config.yaml
model: "image flow-matching model"
dataset: "cartoon faces"
train_examples: 101725
image_size: 32
horizontal_flip: false
conditioning: "none"
arch: "dit"
objective: "flow_matching"
cond_dim: 256
logit_normal_time: true
norm: "rmsnorm"
activation: "star_relu"
mlp_ratio: 4
head_dim: 16
fused_qkv: true
qk_norm: false
inner_norm: false
patch_size: [4, 4]
layers: 8
width: 256
positions: "learned"
optimizer: "soap"
beta2: 0.95
lr: 0.0026
beta1: 0.9
shampoo_beta: 0.95
eps: 1e-08
precondition_frequency: 20
max_precond_dim: 512
one_sided: false
adamw_lr_other_params: 0.0026
grad_clip: 1.0
gradient_centralization: true
adaptive_grad_clip: 0.05
steps: 10900
batch_size: 384
epochs: 41.1
lr_schedule: "wsd"
decay_fraction: 0.4
final_lr_fraction: 0.01
warmup_steps: 320
weight_decay: 0.09
adamw_weight_decay_other_params: 0
Rows from block 3 of a small image flow-matching model, named by matrix and row number. Rows with one number belong to one neuron. Each number is 128 + 24 x the weight over its row's rms, rounded and kept within 0 to 255. All counts start at 0. Numbers have three digits each.
After each neuron's rows are labels from the 100 images, of 14848 (inputs lightly noised), where the neuron reaches its highest value: "colour at peak" is the nearest of a few named colours to the mean colour under the peak; "lies over" is the class under the peak. Only what is clearly more common there than usual is listed. The data: cartoon faces. In brackets: how many of the 100, against the usual share in percent.
# fc1: MLP up (model.blocks.3.mlp.fc1.weight, 1024x256), inputs 64-127
# fc2: MLP down (model.blocks.3.mlp.fc2.weight, 256x1024, transposed), outputs 64-127

fc1.217:152118109145052069123170143154125144134138157128103140119077111140141130091102069117092143104094110062118145117142123134119140138100143146107113143110102133091127151158145128096113153157099123
fc2.217:135153126159154111166079101135131117098134137105151160176092155137137140108176139132098164141063148132116148157138097142194127128160144143157130114130137103134098120110137121147115150134119114
colour at peak: brown (44 vs 19.4)
lies over: skin (40 vs 16.3)

fc1.348:111151115082136115105076143106115095153140143086121123122125119112173141120138106164131144092109177124122105122110110118111067144139153162136107142143164178110121109157148144114144138097133101
fc2.348:163119108146155132148167107079110156120131113163070127157165139119142123075126077122139118172110113123118107112142132089112129140145135124128162170099113122121129164143106089148146125149123109
colour at peak: grey (66 vs 40.7)
lies over: skin (73 vs 16.3)

fc1.46:155090138136118150129117119141151159148098107133155156119103106178115127091143148104127127162086096051111153138113077125135149115160110133118097108119138083121113081118121135110125143127138155
fc2.46:131119110125101151122097119153151129116152129119133065147183123111117148129121112146176106069137156104133125052143104128130133089110103156144121103133156160155117117128128099142151110143099134
colour at peak: green (55 vs 4.4)
lies over: hair (79 vs 9.5)

fc1.399:132092151117141106187154114116166123126138146132147142127102095134151122112153130166083135088167109118120162136113134163109116139113164112127128115146169115127135124130142145111154121139129129
fc2.399:139139140165172125107150113139078129134131133130084149129112128113129101135100122075120115121117170099138128100093102115141134179060082141114113084134096131118105120144108140137136179122118123
colour at peak: black (28 vs 5.7)
lies over: backdrop (100 vs 63.9)

fc1.152:137120171148140132146104099154134117181115089121124112126144128125104148099124131165139142147114128082114156155130150154126118163123104118113112120131133143111114148089159078145122143136098136
fc2.152:102140127166133128116126141138110117069120112140110117136138132152102102086118142138120121137094131168152136161108148099107134162147132146145120097116131131148092141125091092087108122134116163
colour at peak: grey (68 vs 40.7)
lies over: hair (58 vs 9.5); skin (42 vs 16.3)

fc1.82:120107125144145088137133143147137144112145135144126164123156078175145136139086126140138083115122151121152160151177134178145138122148110124101117141110133149070124095140106101114080102154168165
fc2.82:159072086099141131147125130128148150136121109094122157143126111129109128119141137134128121178114135132104172130121111142167122087099116118137110145108109125134104093144147127128109188115153132
colour at peak: blue (59 vs 1.8)
lies over: clothes (65 vs 6)

fc1.668:159159176146149120206135113172156147181113153097130170130092135133132089077091131137115114113159099133170121107102149121137130122129111139131159084119169125153116110120119144150128133135127151
fc2.668:145145123121103122183098115136127140098143193142120137139126106140141156094139148124113128197139078174063084124141161118117126116148098095139172117133123120150135124165098142115162137119116158
colour at peak: blue (33 vs 1.8)
lies over: hair (99 vs 9.5)

fc1.585:124102148141134160106125085159138113079143132100152120117103134119128109151134124147121127147104095109135133107163116132125117117128124126107094121118113089158168125126132151106122113168137139
fc2.585:141155133145106140130145154134095097166140126158098165122148135153128133160111135119117142147123162139133104099127137117128107134107117136141102115134128141092148107149110161133140119164107185
colour at peak: orange (33 vs 2.8)
lies over: hair (70 vs 9.5)

fc1.699:154154100158119122152075142128133113105141119093175126146178109157160129133074114124145107108123136142110122172117117127148129110134128128135101169140127150116163156106125141123111091125110129
fc2.699:116096078130091091140103157125142124132133106120106132148130129123106111169141159122162124113161115147154107122135124137102139062121095127112117139096099128069153155166091153144108134128143148
colour at peak: green (27 vs 4.4)
lies over: hair (38 vs 9.5)

fc1.680:140138133114147109127125117129114171112100164143085159137132084122116111131132105119124121115089118126159201147125105084113142155138143098132159174116105085100131169120121149106129106164128142
fc2.680:095173158121125091142137098133114111122089146111126134143077163120135115149122164113124164123129116160113115166160122150154143157065167153106167112141139126120116136133135157126131095142107131
colour at peak: grey (80 vs 40.7)
lies over: skin (75 vs 16.3)

fc1.596:101172144148138103123108117133147196132108138134132125119125151160118148106146139127114123086137091148145139118122147127145104085088126139135137087138113158140142122113113110145120141164129144
fc2.596:202111129146128146095117157131142111137123098127150159157151097162138119109128146129114128145132117122120123136118152117110155091161116129121146131139126107136135140169157125152118059135101144
colour at peak: white (25 vs 3.3)
lies over: backdrop (100 vs 63.9)

fc1.427:170114114117151168146098099080113122138192145112137106090108093089135131153101129160106113108136115133157158101117157123123102086113125144137130108125127113130111102150085165157144135088137157
fc2.427:128087105144094175167114162138113119076140132168125137144130168150144106160148137147156138130124125130105112101154121203146095114171116179140105111142117132096108116132127119137154147127119137
colour at peak: orange (26 vs 2.8)
lies over: skin (56 vs 16.3); hair (30 vs 9.5)

fc1.717:142109108109121145148134158126165117143169107091144114107140036109156141108131088074083127127112153123135140142110160119127130113151154116143100135105098161136168126119120168138112128093143128
fc2.717:146087123107122118124081133130097127103140079150115118118131160145166138105159129125146110153123105140133139117158186118129157104097159109114113150143191094114143144138145193130141120113094116
colour at peak: black (36 vs 5.7)
lies over: hair (31 vs 9.5)

fc1.10:107126136139119104131135125124133148149116171132097106117126159084074101157097099122157142152109168161124126104099173102120109112130077122123074118140158167166151143139147100159155192108153131
fc2.10:161167130105141172153098139091129126082134169095162116129126136141159111136141132146155112139117126111130119125159133090164105132163054095127098149133084115137139149127115107134149123123146124
colour at peak: pink (38 vs 12.1); white (32 vs 3.3)
lies over: backdrop (100 vs 63.9)

fc1.284:163141088086109120086156074138113134126181148112131124143132098165094107128143145139164106107128136120125157115118161094138152118159150161110147133112145111154100164157149104117110177125141124
fc2.284:156133121068130141078095178154112111101156125123084143140116117140111126098152118139170109112118171102106149138137137134150142131102147165106142129146114126129117145126097116139106099137086119
colour at peak: grey (72 vs 40.7)
lies over: skin (60 vs 16.3)

fc1.127:169141180135131123117080081126156148136123107137136174143126093149111118176135131163158115170129114139146127120096159137158130147120140115147112114163129126121118141164141108131174123148141121
fc2.127:104149166148113108118198135136102183117104111121094130152122096102131121191105142159178131162146117149104135134131160121102119127170145126154138103104143161115120117109117118101154114152099136
colour at peak: grey (81 vs 40.7)
lies over: skin (72 vs 16.3)

fc1.448:161127176141137099142105090157147132125167136132128143116080124165112121153127132172151118138114122123122146130159143158141150147112094147135159150169177119119104167150094099133128161125098127
fc2.448:122127170131109097152156135105116138143139114145121123125101140120095121146092139162162124181119107141152153140118134132108130132163131121117164140087118136128121153096130111137116101114108134
colour at peak: blue (75 vs 1.8)
lies over: hair (80 vs 9.5)

fc1.404:100147091132109098129094149156150123124129109160140109090104164120143119116115098132137113127093138145149112139108153126130152112135092132128150139167150163128134104137142126123166135113134092
fc2.404:132103090091119088152149107090111097133119169125113149145118133134140138171132126116130103143083105105113105141105098125154145122109077099124146113092100098104163082166115123137130133131095105
colour at peak: pink (38 vs 12.1)
lies over: skin (55 vs 16.3); hair (33 vs 9.5)

fc1.264:117148131107109132121173103103136088111121112161136097116095172092126125135107115134114090122147126132150122159125133159105112125125123135123131128165145127107110149090123093125123123122143164
fc2.264:093113116091193156126117126137097096135107117122141108170113192097070090123129131096117136133133134102086138145131172087112122108128111174065121122090121120147137158150110092108115126118108102
colour at peak: red (44 vs 1.1)
lies over: hair (81 vs 9.5)

fc1.388:128148124110086165132124133092090150122152094133153143142192155145116125110071129147161137114144148148146127122117100143135149088103124148143132164126132138120139133140172113120145067139112145
fc2.388:134088090093110125121130134135145098095124097105097121131115128155130124163136139100159090138137087119156127101181137130128129036136114080138093154111158129106131173123139107123137108158099140
colour at peak: pink (34 vs 12.1); white (29 vs 3.3)
lies over: hair (38 vs 9.5)

fc1.303:124135129191141116129099134149112112111143121146121099124114147170142124118132127118127109127079119150160135137142124162121097160148103136134132169106132119205086159146110105117199121141057145
fc2.303:144083121186103132164164116136127131106129143100129109140128115124110121132134152118144115122123081117119141128099083124084128156147076094127109131157116138096139090167135151145135129153153108
colour at peak: purple (31 vs 4)
lies over: hair (89 vs 9.5)

fc1.58:089137122131158116125127137098140101142153124141081106139087146134121122111153165113164087094153147079122148139146109132131110143128106111206116129110128132122137130155122115108105131182170076
fc2.58:131131124095137145130110125109140128146126104143121128104125113141156138120091106154135118100103146129149137099135083132150149131094134145086161119100085101117130136104177162142123142101105131
colour at peak: red (29 vs 1.1)
lies over: clothes (76 vs 6)

fc1.13:149129108136104147113139143081144118109127078128138136114100142107120141108078087120122117162116155128179180142078169087165122116117110111120141156125158135133084150095117120152088111145188133
fc2.13:128122144154143146112133131155134126148142101135147112135159114134126147107161176134163146183115100136080191123142125173084149110138087146127133107142109129127050137150121114096133154112124136
colour at peak: pink (29 vs 12.1)
lies over: hair (29 vs 9.5)

fc1.439:127105141115134097165110125147100093110092146143119121134120137128121157129166099140106141107150108094115136145121142107109122145144142130148090133097136108117141139117125129112112144049138118
fc2.439:073103184116149143142127145136150148171138151152116115107142171096134117173083155091145133104139150156083177122153117141113088151176145151146134106103119180130129073144106136107132158108156137
colour at peak: black (25 vs 5.7)
lies over: backdrop (100 vs 63.9)

fc1.243:120085081139137108181143132116143096139107114105131121138116144134170155103135131115103150109140107107129166112103145162144163125065130133078103135139142113139119117138118102098124134112108138
fc2.243:123128130146138114124129133142053132132116084176092127128070176143151117137126117102125113151126174119124125172124100101133136135139133160136098100115122142134103130102159163177139152119120124
colour at peak: pink (43 vs 12.1)
lies over: backdrop (100 vs 63.9)

fc1.693:099120135094138135126163126131144188106109147160127131125152160090163137114095119121115161085120090078106147055135138143159123139137083126096177129097124131135117123100121097134143173115094145
fc2.693:107130099132113148132139128128136144163084160134152116097144144107150126120115129126116142121103116118108124102158128140126139152129129157091166138170107143109125109148098086097108113123154128
colour at peak: pink (36 vs 12.1); white (26 vs 3.3)
lies over: hair (50 vs 9.5)

fc1.432:102112135108161120124132111154123122120142140173118137151131135084132136119118139124157119108130107144133138125143160119114128132127129113138153142134130155169126147061124097099108131112136139
fc2.432:139120148116108115154134140135127094115132127103133090176177118167136144131137133127142113147090132126121139129145122141126124117143135135049137125127157119170124150156125104124088108141104153
colour at peak: red (25 vs 1.1)
lies over: hair (58 vs 9.5)

fc1.761:116139130104113091150125081119139119138149153104140121119124135076141115084082144113139203136147151128187140145129207157127189142125114135088123132114125123176140127106117136171159114136081116
fc2.761:121085163130123065130101128117128104095129135141130145123150138098157106099105127127125076145138141158116142095102117097138125099109135126178155124127140152131136106104140122120173117118138074
colour at peak: green (26 vs 4.4)
lies over: clothes (46 vs 6)

fc1.79:115131121153119128079146154111107158145128084159143117138104126137165166152103131165142140159158084108125104178147167121143116133131115157141122107131100143115113098118155090110120128085164146
fc2.79:134135088193155152099099114160156132104138106130122130153151114133114106145106143156116113111133133106153118134135127122097134126127117179148133084148139086173094135165130091099133138108105129
colour at peak: grey (80 vs 40.7)
lies over: skin (89 vs 16.3)

fc1.14:159131110142088155137108141104130130117152121113118097100076148109142136133132136145148187125126132143116124144123119111103158125152109135126127121112137123205141124141120118130172097124067112
fc2.14:137083129140144145094119137114122141140142131124138129117169104080133124126111095144129095104105103094151146126146114138151176105106126138099138117115137108133121123144141147128139151120110102
colour at peak: yellow (43 vs 1.4)
lies over: clothes (61 vs 6)

fc1.75:103108141122110141140130193109113127122086054122100137154107147086124118181076142139164154100131141149117175104140112107106135147121154116135112128143095118103160102177073138113157131104127103
fc2.75:152135152120191187124121116150116143124127097135122124115136142162129126144191117179124111122135144121118125114143105142167117114115154157073131086106121143110134122102139130145134137089096142
colour at peak: grey (77 vs 40.7)
lies over: skin (69 vs 16.3)

fc1.507:186129122150089110161096125148137140093170117116133144129138146131152130138109128119120131185098159111148174132157135126127153157096119140148186111144159117107158112089103129103132104116082116
fc2.507:104125144120171161164182147117111132162171144163131125132159101133131149129079128099126143125074095097132161137122116162087092142140128136134169158115147118143076120133134126142133152113120096
colour at peak: white (84 vs 3.3)
lies over: backdrop (99 vs 63.9)

fc1.597:110121110154092134129175117140124127082164107126103156146190148119114094124120138095105130062105139120166122159129143143135140139132103165149168112090132154115160132109168147095139084110106134
fc2.597:147091115139141133141105143119130129170133093143165086146173116123092135138134113084085171096107149159087129153114153133129134121131127167095170143149124091091142132146093126162139141119130139
colour at peak: cyan (27 vs 3.2); green (26 vs 4.4)
lies over: hair (54 vs 9.5)

fc1.503:163122116123137141119124122159133109125162119114120113138126139076127123110096122131156129113111125062133167117131120142078093142121115129093148101133110134132148108127131109126097112141152156
fc2.503:129100097115153081146143125122081115143132119178117144141109140118150147112135151095122138151109092130144136158145140106184164116125101115135166114161086114146126094118127156170133143173134116
colour at peak: pink (34 vs 12.1)
lies over: skin (40 vs 16.3)

fc1.590:141161142122139102118163111133120134100141097157137108115103103116075133155097177135123124130133127102157119130129142151122124112140143185142138104160172121124116106092085168125106107140124153
fc2.590:105164164145117127125116120103120107144121102099136134142114094104089138152166086147124141134104112091102130124126144048127113126119129170135152132101112123138097113178170161113134165159111148
colour at peak: grey (74 vs 40.7)
lies over: eye (46 vs 1)

fc1.686:109134146153135102122141167170182107130173144116139101133155148109114126114090142145125142174099118118113134155133145131108101125135150129153144105139142154136135114117174127093158149108110155
fc2.686:125135134141125105132092103158152131134155128128165147091112126127076186100147118162149108174116109127124106110116169117132108121130101152149126113126128111167109126124094136122119136133119117
colour at peak: pink (36 vs 12.1)
lies over: skin (93 vs 16.3)

fc1.558:082152120123133143115129086164128156169127155126137110142134095107134140182134139133134131133107064146142130150113132078156129096139103120127121124156131105136128162163117097119131096142141129
fc2.558:152158143143103140141124198103160141080161167117131128122098155140138064158128139099122171102111158125101099139144125161117098113097138099090123133099122110127078187101158108168131139119131134
colour at peak: brown (56 vs 19.4); black (38 vs 5.7)
lies over: glasses (84 vs 0.6)

fc1.424:175075060145122121116141124096170126142150137140098140091163167137133091105173095098142124104129152139071160111099110100071114106140138091141114097159092113145122097143126103131128139132106137
fc2.424:104117108126157097096137115115089072093155131083129089133151177106142138097114139108126128153147062151138154155175100169160148125090123097141118070128120138150095109131136113134114109134125086
colour at peak: grey (87 vs 40.7)
lies over: skin (45 vs 16.3)